{
  "n_mels": 64,
  "hop_length": 160,
  "win_length": 400,
  "loss": "softmax",
  "text_encoder_width": 192,
  "text_encoder_norm": "layernorm",
  "text_encoder_positions": "rope",
  "optimizer": "soap",
  "lr": 0.002
}
Rows from block 2 of the text encoder, named by matrix and row number. Rows with one number belong to one attention dimension. Each number is 128 + 32 x the weight over the matrix's rms, rounded and kept within 0 to 255. All counts start at 0. Numbers have three digits each.
# v: attention value (text_encoder.blocks.2.attn.v.weight, 192x192), inputs 0-191
# proj: attention output (text_encoder.blocks.2.attn.proj.weight, 192x192, transposed), outputs 0-191
v.135:108110150158102184130100168098103102103151121112107092116158110142098159103108130123171131091104161127182131194161160124136155138075124119115134101146124092080155108135127088121147111178153145158101167182136158133132039146119103102208167155096106147089107115085168167140155165127130148088133101145156076169081105128091121142130119126155115133124136161171131152210117102151162179151161128142170178128147127125140148125099133165140123149121127116163115127162124104150151128152120103168118172150175164088138127099138115113186090133184139137084116100136153134137178115097150069109
v.136:108125102082153162129112109090105206129122067090137095109103116149143109114162128149201082116130105145127078168174077166145125066180109139139111112120120092066166132120123125162122110083084098108126171166137140099171104093101175108133124183088119196095038150112185153061095143112135180107177139078143148092099121188080187118109133154074180170106091136093126098147118147098099125142157095088105126122124148151093141154112140063148131177127096132113143127111123093080128174095117122112134101129113176085125129161102117114121125171122145092080074074122152135111162126106087138139
v.137:142143141156139118143164154164174130117177150164073165078120139099086108135069153197073118141113167155077108101090137133123109157104108136122139070052098144138134187127073115174124095127150117162128084159106136133159182089145084070099117170101106147137172087104140106133150118119080092147137099134099182160108111128167108176136118083122127121114135063109107078130114110128136149164165106127113176157129115163145162112159134115136072097136147140153108139133174124129129090103109088162126131145096100106128112053128131084118140101132153162082189075090110073140177133114164103124
v.138:170154129134161126148117092088062106109105139105114071078135142137060124126088149153119134137129145160169147204136088130194103120078147119157110143147124119100178203123110090134137130112125182141159094174178168113180134092137182096117211132133157152141129132113135101078128185113159143122211163160158094095104138138101121186220090138143134106064109120099124159164098124115196126139176115149115131121069193122073102082151102117106151150147176152164089146071133129118137187127101093149086117141170129139188149138167110145142099124135095131148127079098109122173122105107098105109
v.139:110130104207146145105145111149101117133173152110173143119106202122101146091140151137073120113118161137110155175131144125051108159138159151157135056132075132177143081108105133185129112116074116145163141149167143085147132127150077117116133119162086167084094139160131111117142134080116113133107094099116153142090124145073100095138148150169144143145149162151175087106149123166118165117147124128073140073137135159085209128102117148104112077131113093171108083171189144092146086102137111160121131135118167062166149111106098137133181197160109168096159089157133133144156169183171098097
v.140:109114128087114189170133135143178134172127121213076108109072126119116147165144189105093094164140123131132146124132175116070116086117156146165074079112062113154118082130143112081150134131114093139115045129068165153176078121149144130157181110106184140150133119133056107095114127140172099100120074126159090133104158156148198113165120142123113146100074091123123134109141174125150151145161093105112078151081131093100075201158136138105166093132110085123098146106154140108175134099096107143151108154139097100128064148110075145103132137091123134169141136113097123122110164098081156111
v.141:171122076137095116142124173154129095139099179120120143191179074121181165106106171174110119162146130133135091106164151138170140071104163119186124121125106160131116118178133158115154083069090116135140151124132138112159175114097104164108119024143125094071180166108086156109184145136127122174149122140137172125112071136089170096125174119139137114122132176082126129090121160100102115093137115111136114123136141153156100133090107142180149116119111133153128128148151110099131148053122130134158109185131162131133130089086162139131157178091111104090118106110136154095113134102139100094
v.142:159094186149133106151087149172091103133103106145185107141065169133094092137143155153118130080098147080105137133126088127099094083068120084080117132118176175137116139100153149090069118121092100208105118163128139126155112147161127176181078156113140163110135073137094091151149160175161143075108165198154063174120109135078109116169103222126160187167114148106162149125109178151062180121050088076130102166165141120104143120095132146149112139178109148138098071141102082116163113172104118116184127081112131113169132125099155118100164113112082128158123113119102144118126125100150119128
v.143:151144099046105120108128081165107114138124108081135091077148089153162183141112180137151157125095157130135124153135125070138124087154081186082150127144092102120115146128175126165156121077129108150101182163161128138194141114131151128158100146068136102116106135084077122129089125141120112124115121141152130160106087162107206103052091085135149100113117098071152091135096122114121134119119090152098129071128134151137157097132082191088142104169121147147119136134178068139108151178113111151201084144161085146145070102136156092103056147146093092085064128140111125088150149141057111142
v.144:132120120122148061122129082117120091078126083128124179157143166105088132148079147162073127106118146131146143129118129131171141125165100076126153141089111144136131054118085113116121122104110135136168185081121115096077134121071090174117173106138141116138090092054121124124169159155166108067166101162126127132137142142145193199160103175156127146123128120134101147136085104174150139127116182181106180107149128162101107130139118105148135113146134068104138089141155090123179169118158218131160133119140153166089105103059142164141114086124140136132149125176116144168096151116148137138
v.145:114143108049152101101113115166179120151113180141138134101119144090173145126102111143131166106138110079112102090202120138096081089181083138084161115160147161149146188126116080100144137120170152151085164139123109118069103135096135126149137112062157115102087164120146155142062123092056103117109124089158175088078136105084139153152155103131123148090174153149157134131132091134129181158135126146125164116103128145132132084140138146142142160035128098090116153162107167176121153159049082105087141110124139133096121137122154127182148099135134141147113103140087132077139111165149161219
v.146:051153132159155114121154115143143134080147069134109171139157108093139086138117102162145105119127107086099134157124145074133068135134101142178167128082141137148190225071123112126063137099120139181123204115134130144148111105100130126124089152110123090135166097148165181160133159139127089155171172165161149119111219168108117056111094113093130160108127142132095147108141132152141147148136109174167117122188097104118140119120143155160133131110138089116105135073141184089079147127143115092203146104085193148115106157114123125127101162101076145132137112089134155100157130106132116142
v.147:098089090161140101185106079138084079130176117102134109095146135137092132154149151110146115166115099145138114155146156153167135195157133112132118160095149113169175148120125115168149175121153146111083122152145166116108152097100229158132096164092094123152072137131103196070155066106138137115153112130147099134155100121123080165140154097117163115141104107117078121167134100129107179165098108150149153148093131100210104153100175119122118145143158161097145078148161120110146095149165120146079142068105127119098117168094049097125154155161199126117089122128099066145139172130114131183
v.148:110094076156036115111067127139146110113079131100125109155145131134132087120148105169101098061106155099150148145170092143116108128172129099138150139107187129141188137066147108125131193105083146050140047171140161096153122099059096164106094103121102059110104108107059086132090098126069125107081135091120118111153136134195170194165167110159099150118159130163167139130179096146120138115120106045116145158173110130158083122098191127132107146177148098101097090093142140149108194122151170095128107108088163112158116167118165126141163124178122125087103156157140117143110159124113151132
v.149:092170138139164126106126130100120166096151135161136093157151122117163171145128070122137161113125133150105122206081173141137087150170129175160088129082128155108097175123127131099147098048140117124191103127102181176100171160110191122127103121170164104118180110096151108129082143120146120121137128100140125133148076141135120096128113160132107153114167101129147125122149121122175148118132079104124088120147142126173147153135144164102095168119158082052201127086091115117173196089110118165090154113106150114111175127183165062121194162162140142144167160146120097141105135102113103126
v.150:126099126085130152083120131147165126138121164118087094077115113118144136103102144146119127079123132135116140089128106128130162098113145141175140150110120152143161097125153122128131103089132128175181106132165106137164082080112176113118103114143165155169127169119161133114139118138168130142132168114083111146111135102101110131098096136172125164108137130146118128165080145164120134097137158115120101103099136121103103094134091075135130122107090147180137167184145165139114162122151145113074144178116163100100080100117172098124071177140055094154110120169138121142194122106085133141
v.151:141152139132092136124133136135093135130085132081064139154110179091117096112119139115054155154146109092079116109105124057126131122138138134099132149144134121177096160110117109130146150148114143132163099112106128133160093088099108140103149093161153112126089140081120155130123108094147125171198113148145128203095110142139138148134101146151130132077130131167114130153130133148156172105155121117177082149171116119132092188148165111118222158107149082121096126144069154131146136166151101118123125147142128152170098107085110121143104139147150128150131084098118170135103143090153089176
v.152:162085133091103123144139170147145166110140133177080135168107097130165145066058145131092181075073136087146101120137171096117190132121087124113091118094140106132039084165036103090161122091156099110104142139105144089145091155173071127134092097104171111137139143124130124093090159114110107163110124170167167093121167107102156117139160131111090130111139109215083149115122059158137157166146116168125156127163098157192135123140174108120097159163183112103157110096141127158118161109079075097160148120172082165072142175124112187183116166110102047103131143170109176135043183169137132103
v.153:106141111156058159199177121097149051141132144192182165146166129144140138094148118101125111161094106177148111057154173145119098122193127141131158110060141078132129104114126129140074079106172135126136108061106186090140116157160041050115146127125054178143140123064142167122096116100210095133101096145142142153098139133130085134185186120105166143119093137152123164161129132169124115171062126079136154115107127134130099115163107137173084116110137107113122166139184102147111118153183159190124111126112116162129125112101097178168100124122159134072131183157136097127139107158135153136
v.154:135140075084182125117135143146129107149156156134067126166124093108087109094094132122098155172127168122130150131150141136144142142118145063161117188131141119132127175139141128100074145152108111139119185143139164094131137163063116097155122173127182155153121160086052093146123137153149094202165156140140129138117153140106129183133158134120155063110092106184127147141107096135142144057141080110104167139150134073191128126142105150163159127047081100131093131147151176150136159186122069118113165116122075131113099090112094134125076134103154172128133147072066123071156178118087134174
v.155:134138128120135088116139097140159086099166125140088126136189130130115127119111091125125085116124156112096153112111130154145114102181060152189148144137128137132076114117092142111101131069078134137133115092153157125087075137143112105172156142120106129132132094141131150120152164065133117164103094164159122149110137135098099107139094133125175089147125143116113135110118133142098173147144163119119139095114133142140107186157126096125131128162140091083125110119114124113159119142130146135106124132149163131156130132129116101082160149102132093124142144096146180081144120122188156124
v.156:143128136132127128136077068095142089110155110187112126157151046085167194095149101148150102136083128100139159150131104133125148123133126148132103130100141156087151139159095135156117136137124146153122146123190160128162138120150165139174143159147136143120134131120120134105117212140119097133144148108150143132132110125138097077131123130146083146124184142106115132146146096181105138100117122152130131098131097084156093052125137149127089162138163147108140190097085075125088185161153136124086131053102099135106149123176126097187116097072095112108110108156125131179137187107146125143
v.157:064119129158124107151155123116144188143160111128171146186146142078164099100173155115142096138120111162114066082095097184060159119100082109124117110143126151125140145127124164123118096129101092125123148114085099110132128153157090102142122135083136122102158057135189138079183102048125163153083123102171158160177138116129131104093185140132110108083112115145134183158164096087109175180119127146114146149144092097199094165088158102172111125127155160090149110165132105125118121126115172133095076161076124100146124154102129160166146177092162140156069134139192099132141096110118124135
v.158:096096164118173194113084119138123182151146190088104059110099102123096175191098072102147131160143098193105124110104134048122103185097108135134114133146148153103172168077082154130086156157129114163162142131100173137168169141095144160110166192082196127133187104142151121078145136137136089106134111102067167122137145119141117108081181088114116158145161150131127119136147111153141108158123135081146129159115130177141085116105115095098118083121158095174117077156161179092080144152139127134097158094118117156095165101158151106125057135152175112105200131110067156140192141107161121145
v.159:113142157107114122089122111137127072076128192123088114131152100139172141143160125112140170110145077121120120107167138180106108115118158126120125181134150109160148088113146120146131152107106127178163128171145167125141163122128127181101134128122115104206128111093094142151114160111067140102091160168156107142163155132096154142169089180190144103134146093099137120082098108163170121105140113162093094175145098102157107076143114152102118196133108145148081128120072054132146153167116136152063062199125148076169178119132185091128150117176147195109093134103060106141088131086120077130
v.160:109186101125162103121125132103132071150149134124136120091155163165107167182134142146160132122109128078101152077173155139178140150155131150116131072158125152156113147122125119150167072147095058112165135127148141091073135160131155109114137091135126123117108144128115158140147143125152121143158131156111124158146141149120101135097144145155129153144134165095132094101145077129107151149124125120113115140122144146126082143123137059167173165101120107194143151161143187121125145120119122071178101118174155121142127153098114114138082134126130095113114114157115147109108124135122121119
v.161:131127158112121116106141150161094137156112116100123160117126171111132166116077191132141108128160168129084145129130139139113122154133055136135148163146118128209121134176156173137142149155067165070165182104174135100111155129099121161164079154140085150152105134164139135102130137125114109127152141057086137091159134046159144102112142096159173073074132134190152126112146048092083119119109068114136150172149087172155215160115107113141127068135178136076138155106138091108075124160135115066141091134101139149064078115118148121133146163133114172150141120164150189130170122145149164097
v.162:123153101168148054114128093125115126128157131142164154184169072129148132192064100139114092139151099112117151079113141147228101138118129155118098115143151130111192160057195081167066108136189151146092143184100146105105169152143116093090122153117079121110159063153076114190094113121114128077099139173139122098157132119112091114155111079136115149156140140122083133156135140184082162105075157129179193173155077113138090105126203144095082140138129173080225082073097087112099118127114139089157073125120161165098083060153153107113167118146137087142124127149118171102131134140104132132
v.163:148180096129104162091129097154192100131089153188135177115092127131144118109166084077084138183080075127184123129126101137123163126146145146185116118099119133163042150101163165137106145107140137122141102120109101108136170141141094150072175097153132077079103171149114147126199130144132103146135086146170097157105160098119155152139140122152140109142089136163096092135095137072138125124164104172129107113134128102152108141131147143106080112134130088148098136110093082113115141167128087085147109152135145141165177100164150124100156137062142150147113141100095115132072096168128087098
v.164:147160120129154143141170184135115138126113144147138157111142194165166145129110153180101044093140143142095087132151166119061122148154129151156185090109141186167129119135143101067109093154153166099150164126139054168152123139152130209125102168138125045155111122091198154136200120143160127148118113074075149116115112131138160137110158105154118178131192151033161108085126120159106166120107153082123111175075171147127174069141101091133094204187130102117158103145111141152185135164105106130212153118162153141124139119120079128108164096156209140133146102144141115109094118124126110060
v.165:120093125147120125090105187147150133144147154054096185117149094134089103147123161151176117136127116128089126143134160147159105071106177117136118072153114107116166170143108095217127126106153132143066121131152126075127163106157157121150129079105113097121099098186176117116070054128136102159099129135160160151073105212140175131096166153107133108152163101200149114148121095166109208117074106083163152166208152154156102132120181188089092045151137173173090141141103138101144103112162123098170087151163190160201115132150162134081131119176090146075115173129075130089078119096151127151
v.166:123142141169129170098171186101213088125148137145084106130142130116099170115137177150109171184142112133101147183125125091165164149129104111127160119096122141113152173113161119109140150107135124141089183160115143130097107150170129161154166110142142095122139150152148163118129106119056109075168148125094135127140122099116162139090164153135149158153088122119144165128177152095201154101130109088123156135109142161096105137121095086112154173138116111125140140134132148176101116139141091120082153115117129092105130162085098100120123174191125122123150113118154104107094147147143081138
v.167:121097191172202102125105094122154169136183070154102163125146098137159085143073130145098141120106100132123140174151113149098134095134160089112111108135139146154148131140156132174110146149081075103143137130122083206172091118131135122093135112170121100151150125213147136135150128080120159112150137140097127140126138082144142122165112112159170078136149141136184164124096093137144115072088087108067142172124135114181158148132135075153176161134112169150054162114117059114144064084122125134151086133176099108100145160128134123126082148148130179133088153229105154088130148174108084144
v.168:207112116160138133142137064158107141122173123142117081158143099096134122140115096134134062106098124113154066070111130148140166136098144149063112115089112109125155150177127155097129119181108122079115129117160145154189163111159119103108126136156138161123146155153158127127108141097089124175083124095143140125148106083121141099196143179156140109146163105146129122141139132163098118100126136160135139081158129099116156127142130129141084120127106120144128143076130064115125109178082125151087130154158114143101143129125121095103168145141102145124117141085179132132125139102140094149
v.169:156151158153108117094123146148070127130081158148098146096126180151127158096110119146186077076126127077149082163166111149122138130183122112123123139139086140126099163081148091136158169104150114147137161147160102141074152129148092113172117129155139156113095126129160144203100108152155134118101100142142108156118111179119079138104093136121143110114128074149081101152135140140134142125141147128129085154132123129144121140096116075124120139123142148138098145168130155170103097140116183122144125142128124131135140123141093138085156112157102084118134167120149184133122159146140145113
v.170:160079154127113212117168169182111148138145055145149097095103193154115165164151171091126134136136152108089134115153107182161168163171085145071155113162153128202130153134100114115137135182156152146113144107120081103134147118111150147077154107096127119159136159149149145114117154147139104113150159155127140110123130122140135214095100157084199139177151091161147120129091080097157100085117105072139128111132138123125144161062125118107165132127127150139133127129135103071164160156093075158103151158137087177135143143160156130104178162131113163147093139107081140108129114154147087183
proj.135:106181128127136079148158100188160126166102153190134198125128167134089077149162091130108119167117140145084103041108130138148164116163146130114095136102105123113136077124147177126099140093113105097110115083122095102127187100089136108112113110161116065142163116157133079119092115149149072132099169134092166095195171134137162151142140123142175079166119104109127142106141140147098051083090158087139082137130117140147138109114137126117124120124134082149130084086102147155077128134086130071122114140092112186158114162163096118097124116131122166147138145150126192122108124138096136150
proj.136:169138181190153141115160145148189073117115148119102150139154118102091143121110130139055163124111147117089142053087213091094151173104131125132109154138180119156122159146119139115117131143147180097126127074137122155125134178126079134070112096124137075133198091083106131163079057173132067168098071143075142182168167059190068134102118138114071056116142111152131083073110131169193148132089167116127165124139066106155104147105145152145135139126156154159112100139103106140094063151120099154141133133176108142113116085174136118150090103145104141168179147137141154120137138119167126127
proj.137:157089149100128113148131102096155124132085163075157133143085110123157154085141076110160158081126113152169127130167123099153136142174148149082147113185143158114113051136180186069126149148144120131135151128164138170122129148120182105165207111157159079183104168144150136100137118178188143150108142122150070142178151148102158138100095173172091087152122206142158159152174120117105100080114129156084097122092123087094108102093176163115117141137119164110141108097098104112129147141118125092104136168133142133197141209156136138123135139142104094142110164120135155101105136155093163071
proj.138:099125155187136126140151165169156125126112163145175134175089128110182169121161108093128115129155110139122117115130172165086117120187150131099164118118172089109105135142191143108130076131146062132114148089092091196078146199136098179111070152152069132084147162130113147153129080159114117154126043118106170179179134092136145101113133123107110092226101118134121111139171110154068138105135169141113099125196079135165152163132129115169127107147141101119155104179074131124096089121102141088164159127078093186131095152113139141110093143115135155108080159123143127093100143150152147155
proj.139:157138112077135100153153141112197122098078116166134130135199104103153078123175101134210132152163124101125108061159109120224148167100087065138082129159200164127169136124133124104109136139129141097135130127121119194093110126141152118146154136078191136158152120119116116075131082161114117117171146163120122098133158086173141223150113136076116100138111099147065165117100110096184120094116134146162089167119096090171049156096174070165101166082139137080119138092077145150149181117164108076124153160159135151150083154136130119120090113120156162144056122096143117117112142072093147110
proj.140:110117164128142100079116086121089114120092110048187129114157134146185107107084116102186089080084121109121117119135053170157132149162114106126101114165188156135126161155107126090099122124106136138129174156153080123095174162171128093093080128114044120099106125085211105161146072159108153151163157102063144148141113117121116163119139151130090156084103133140152107126133074126175177102128156114096176119124108156145209130091093143129084133111158134136192084139119100134095138147129173132116153106131105142161165101113108118121117098150140088114109116186162105082102157130188096145
proj.141:112149171143115188189126131118132147108156102168150123084098129139098057119153119150153155115082135106152112116129119111140128136133111114100115130215118138131149132144173112148107100188177138124136127143115144136071134123113141144144115174112164201170074141116118119163133121117179152101111145138106104109139156132176111119146093173117103162115133060160124122139141126149169133174070106125112120165121113101112189136107136116114108171138157107118137139124060106140172151198130093139107127098111121130113164177140135117128089084182100162178167185120093138160098166147117109131
proj.142:064153080073116140107147138113118150145155154120124165113206091137130143117119117125163129152149090135118132108086157140158196164149121152183131164096102139154142140136071120135149160170133146065146169133108092144099092132081153068101177088127123099151120148095102141097145096038117080164166127090034147085120189182187083153103112043148141078125122141125102127141143118089167119186204159133116187120086105130131102123094118100098151144102144150149163159105121175203120174131143087155104110190128129133097134162161050070148115189142199116145092109158137111140164167165147160118
proj.143:083143137137177175127110187152122181133130060116117121164115104111067110091167073048093115130126101169149160107129154145120178162067138069140064120110182111087159075121143147125090119124106142122150085105035138066131148134103160112112182107195093112138106118187136123168140052090141149124151063103105142118141173086137137131181177180123121135076137131166142132073114144116102130159116121079169096161133099113141119177145164097133130161103166060128142098129101112171134127079143134171148115137100144163161174109136095220132138135080108113137115175138100152093106132128149173119
proj.144:110160133154105182123091197122103168087102146134129084094126139152112120142163104152175091143149125138110165125131085116121165161093136140094088156142151120124173171112143125122097185121148143110131120128101108149164115124127142100110100149117119146154231147151136123129045128089092114163140099104103124176132142137110137088119094111077155098159111129082146104097154168086107110178171099122112114123106153105172153077080154170146127119174149142149122166119082171125078129147107028118126158105128143100118135197196094058164154180131138112155099111112108076116143095133125098125
proj.145:166096143206120138151120143132083132092113066119109069160131087096111116152145123079112133118158160139089111129098134080107171148092137084154132190105128109121146101106112158158086131121094118120135094120176142157150093128146096128083104157179093091139135135155139126113151131144146199146096147139140117136107087112148210123140148155143153128072142119145160125152129101106105081153159123145087134108167085108124092138144096108119124099214114200185173107110189143081113130075197197167164120146153142084141147068126113152126131145047109109132160204103169104127113105138146121085
proj.146:163140201139115129155155138046091123161094175096127046103119169185101129137130119116076136170087124152167080111120106128100158150158144119082098108129119141106103068205144174110192110142187141107132086169146101113104110139185120121135112118145132116076140109133150098100133089135109136099125125092095089138120090136152127160121140140149163137152087137111137122122111128084109082127129164117103182133085105127109114118106113110148143132167103178175095132153115105159159145120119136161087144163204064103136102089139134110164154105151109142105132121165136102167122114106168132104
proj.147:154148178060120111071134132174204148136090144162097138136135137070134126145070086117066161131130156122109177137110136054113144080106109116133066090117128168087109146163184103106120162158135135128114093139157155139132150114140098123095212103137139097136133120178162113182122168158137114075121177082137117140085136127105201150062157163159111093094112146136129126112119159169093124119165110110103144081128197162079105070177152128145143129093103157111094157144103155184173160106135108135129089111147107076181140085185192238089138105063119090164155168091120164106093120124112085126
proj.148:172135142074157147116159153128157084160140117158134176164158116106129145159110154115115154178178142154121133143153112117155159163115143165077125108161082140180114115133118080150164067167136095161134175135109117165157134114159132165126091161115125176144112101168172178127164103136110149131134105142169165090104145117083115126094098121140121104113102172093117134108145120106117109152175123148117130092136167100129184086120086081170142080110096176107166151161122171126158087137118082133115140093188156146100127119114081093115131119065138055097156113141129139119119107160130130155
proj.149:142120130086158161143121164125121115158102101126115186131114150183118059101152188181136124193117193101138124059157109105104155121097103113125134164124140128133115106124125105144134197199157123086082132118148111084161077090108126124145125135077123134104098125151115112115209162092101112151109097125125086151104184106104093117158195102094130139145074146128142106125151138159087158124147181145145160116126118136085150145105117142118143114086103161130078145138137145162091106172148104092112132135168119084150132114113042157149063069127129117116055102131073187114167156163113166176
proj.150:165171136144149124200142068129111103125148122088131108155112158185106094109149109090148123165126077120131094181136135138093116157155110166080127113169165083125122132144130133105040128103141114116084182081076124137084163174146088133114134136091090100108132096089107147168143090151102141107088149134173149155165089136173106103100115148093096110156135132118156107096111152123151159129134127143163151129156136106131172115150142172110104127103160076134129130147078072115063127095096145167204105103112127105103111107135105148150175086108165145076128106123156108155098158108129131080
proj.151:131143152116114110136152114190148149131174140142186105130101104168144138111124138118161076073113081170172106117159128159166142130126147101118098126113130126105146154149185094166136124116166116133103131157167074127104159136173134158110118149144134110163190121123115126125128139176131172163130202115144152093152152157092140136090184074122144132150107118066130136106129149101138117149116122165129165122128171143081169064138134134151127133154151128142150195156165131127103142152077131097131152135078153135088142140184141137121106090096148160090083158162162131140148076095084115104
proj.152:087155124152161096191105106099118147138139091125166066084165125127129148155186168125201105151143100165098153132127099090152118041096120107145173156135123109090175144111173143090121122144126164114153147128135104150090106144105147132167127165135064108111088157098130096113112091146138142111143101109083143125154113131136073140138084127122182117143129149095210063202111210127139128091085120095093128120110107155121122149133079206105133112102100152112137090148098077099117107105172196132123145174121167115137091108107126075112135091138091190172117150113119160163135036127134098109
proj.153:162150163125153156118086150207174202158112176105083114129142112117119162168122131169158113108150182088134151144136170122156172165115073096165157104186144133128135146134156092128123179174070074126119123147158113162147132100054226171171153140144209093127117135167120066093144137132109184167160123101118112142123074086142110128086096123147117117166140128117128088145158143089138146080178117154076113149092161114122152152138147133100124133103170116186143133162088174047113114086147114081119148112159135108159133174158208093097152146125176136139149111084093119121160187117085077113
proj.154:112100162163078106169118078150175193126135099111170108077127155160157121131142074092158080076120093124153058109085121122135110119112144152089082125146112114185134089138125126135120123085135111153110058102104125099075140109152130140142164096161049107168141100148181133136133126147155145094116154121094154139093107134122148101123119124131112188112145146104123099100152103099061090151132145118137078136109139158077101122123139114098146127133152158125135158114144098125137096118148180189146091156108152112077146120121204148146136127125112101142133101152149127168112150151159112102
proj.155:096137171140107192112121160113110164150119130128125131110141127106118122140169139153160154131105165138134133128102103083092141127076153097137108080134123113122145128103158098079154121154173133112107154127118140097164155105131155128139118093117128109151130166090129113120182095142141138129168157064127118143144128110126105100082134081102102166101117137157092108150113120151215085089132102144144086218135130146121097125070106149166090157056113167156137123082123115157119140109152116110078158133124112133119131158129151153143097129142128208166113065140138112140126151116111136094
proj.156:145142140133108126090139140135169159153093157140100140152109184143145083166119127122140135136196115138117093101160116160134067121142149116112140115103112143147097118176160124098149141176136135097101076140095124103148093140098107085100138159105136142108119147143113130123178086145130145130071111113111135100099131115150115109128135126115125147182082176131154115161108153102178083153172145117136135133149126166097133178151118182126168105114133117162102102138167173126146099109099124154160114195130101126171084139105151163084144098159163150111176170078094133095124096122072093138
proj.157:156153129080124115089131128163126089148087140109087135129188091139095180168101110112152161138095142109113124167170145103180093118164097160152127066154147190108126086121148120131097145176186167109138117152168174161146144147109138117106110128141137137146070182107107126131093178192137126062154199129118072120074137132153118185165081100128123145095145117127142091129110194130160092087157122136149078130119176174099105145093154149119170166151101117125139125094098108161150148109091084111152161131153114158124132122172138106087134091178112130110184171119064105162125147142154101095
proj.158:179112112111101079175124133070136065103125096177158105159152143158160087086089173094093144147130126064140126207156180223082128121191173135135086148130117065141089114148224133107213132043140125103099137110106079132091105107138130115083141093117025149090125178130126139169161133157114130140113167118159084161149086133100133176143109199109116109152071141102153112118122109135108164125149151200127154134191167083084115183177076132160121128118131130127090177104082126160124112077101130106185081110103139093146077139072181158157179167072108060167062150109106081089121131129167164120
proj.159:150107138130133154180110126133098168194140124166180105156118127141074098099104133113154117159149145145103143134105111133109153155111153145115091086099114150162161175085109114121117098136141133084107099118091136118101060143139171112169182131122125124121106142170152134116172132120137085067135095116131118111138140127179129113137149098072107153101101161149112146113156150140094136158126132062135138061125167201129163166130136075142139086095117106065103142141158170158104103119106149156144183099153114107038092137144092173145095155079129084144112153126185154110141146152100155140
proj.160:142109144120118148142113141177118172138141127143110129124140131128140070122137109134105091162121129172115114147091124123096156117153113126184079192097145080155113125132134108145106172135165159119084098126135112175139141089132127175083114174150118111153158136105121094149127152101138165141108154136131133098098089158102183140115120150087128150076133085140151142137114136116140146141105118123136147117136074121183150097173109173110162142154129177086129138168120113117130117114134145153106104120076171112114130115180152144121169138096127173143123145100111107144134113125135093108
proj.161:102076116158097145089144100097142182109133099128089108155141086119043134133161085130116118152147116144180166125141142109136201157118152125115116107133147115080151113092095116132097130070155091206122095121109162107169131104143162073097141142147134135131107123101137145143117101194137182108119106194173157132127145181087108157101179135150093148185206133094110169147094147124136172140152118123091146120086182107111054100134140131100099168131103133142117102131168143142162093115190133197122173117197174147144120162088121140143144078090113096101169115111130050145084109117082091146
proj.162:134134136108104167110126149128142140170092173106099099148133141103122105067098155111103172176122150177183123193104122112101135078161138135130131107064091144132063085149068110117194154146080145092173177081147129131128121122105140150169156108181177139183099120146140175095157123134135147132160120096174101118116155163087153162120160174114154133097102150136126110098107119106175126145190121125109125120103190125134141139145083071170159074140117131105061146183153134161205128129168093132088131146147111103164156154153113133089118142099112147098116107104097124174091138094156129127
proj.163:135085169141099166140103091119065150137103104076127109159156116133118138116082154154155080086123173108112118126139104127122098132139118107077178124149128131113189113151147086124166067191142132121136130157186141089123117166114163128153091148089126124149106102144134109107100126119096170132077126160147156108146117153134082126084124096125120131065105113112186167116126138160135123120094153113104123119106108164104140113107110103123173145122147166131154117125178136104108115122166171162127122130131093069080144162146171110156124103155115141121124135146126118128193147087112145183
proj.164:095086164102155155094079079096152152106152131184136089165134073106101108153138179116140193132164143111153151114091156088208159155107131098148094165116157140123128155085111196173119177124111115111147083114127232120117158121091108061171176128112131187161145182203079104132086133059151203114135128134174125133114154167147132162142125139160129066094110135209136128181138135102094106158161067139105140073183114130152104166100146146107176059041153186089104144162136155071090119137170101180071092112080124126166130152119143154176172132076126087185130144118115145144159111176126117121
proj.165:162162134105096127111102137151124128146098086177151092145179127092176172113144112115086175109087147175127139084131082084116176125158133136115139181044102178132133134132134125135141132108117137105165118153129103165152117104139128158095141114168138098179152102090175149115120176095116156105112155114148142109126151099092091167141114131137143084060110120062143146159110148101136065172141131197113078099123089127090077153116109079162162235134099101099136112106143109172126201157170130104119163120111147104084157098166092152097141182086144130196130118105173151145190144147134146062
proj.166:140125126086131109127107113137082189132109138146146120107103142159110113116175130107145097122130146167133102109111134141095142128137131125147058139154102086160131125131141173138167096140144128148153057109110138124110179086126125095146084149133118158080123104128117099105111157095178171148130104152099134105171146137077163116156145109149093065098142104085084111135137153157081085128100184141121138109168144132189132119159145158157095112115143123094085079100117180113113107126136141128168060109142139165177119132104140163121135090059133140176083179138130129108125110129103143139
proj.167:107132099097137099112079181132118116154116095091175110096092150148114166135135140110181110128169107118109159081123132102125163184108125160132114113125112105076096114084084137086141099128169107160109105164151223121094167132064111152162140133112133176135070116093138153158133136126138114090117083113153158138101163186067094115101135159129048169104111124113086129123159123138106151151165146157162123031121155121082120114109188172097110129082112100112199187125166137170121176146137137171109144100085123186141080087080111131130149162082105103133199081104163144141115128120132155088
proj.168:045130136112149118093137171100187123108121166105122156127105142183114132149127155128114155145121116153114130131136101094122101110158133129144141098162141175093093132069125154128118139144119120138098123091100095064101101175122139128119175142101118102171153104110065117127156143176142131093159107114144113134128154155145130123092097075083117139133042136120115147095084128131145111123117106099121146172081188174081106143087167138129121136118126096137132090103103129114131127074142103118111128118169102137160100135157125150116119086126145132132169109140101121082081125135084129122
proj.169:102081089135135129158162117120141161140176112117149125206096136119104120157136132109103172131176152180119180113121143144154148104088119135155156143061154103114124121164143113143133093141152135119124138112172122174148122154133137117073119141168117144139142120112116099056163144126125079175171164127151140095128110082156186138126149073124131152124154093120147141066097140128102097120140145154144124120117112110155126114127115168129130142169137108111147163102152107138139163128130124134093148130145138129051120149132140141159115147102091193171126090160158133101128105124146076132
proj.170:118142134108097109129065082098149117152131146128101151139109070162124116130140101139116117113173108159167153139087144115087116102063148136174130138156099082107112117130127181130140153053104136117131075191146140161118132114176100130171164161144112125127152110133116121117155160140132109183136133132140147156167166189101114045143160126122082156101081171088081128116183177128161183182087113151121123121120167177143155058150133123150117155133118083118079149132136178144088087134157177156145155075131156122145127141109066122169109087064169064124132075112156092104141111084110171134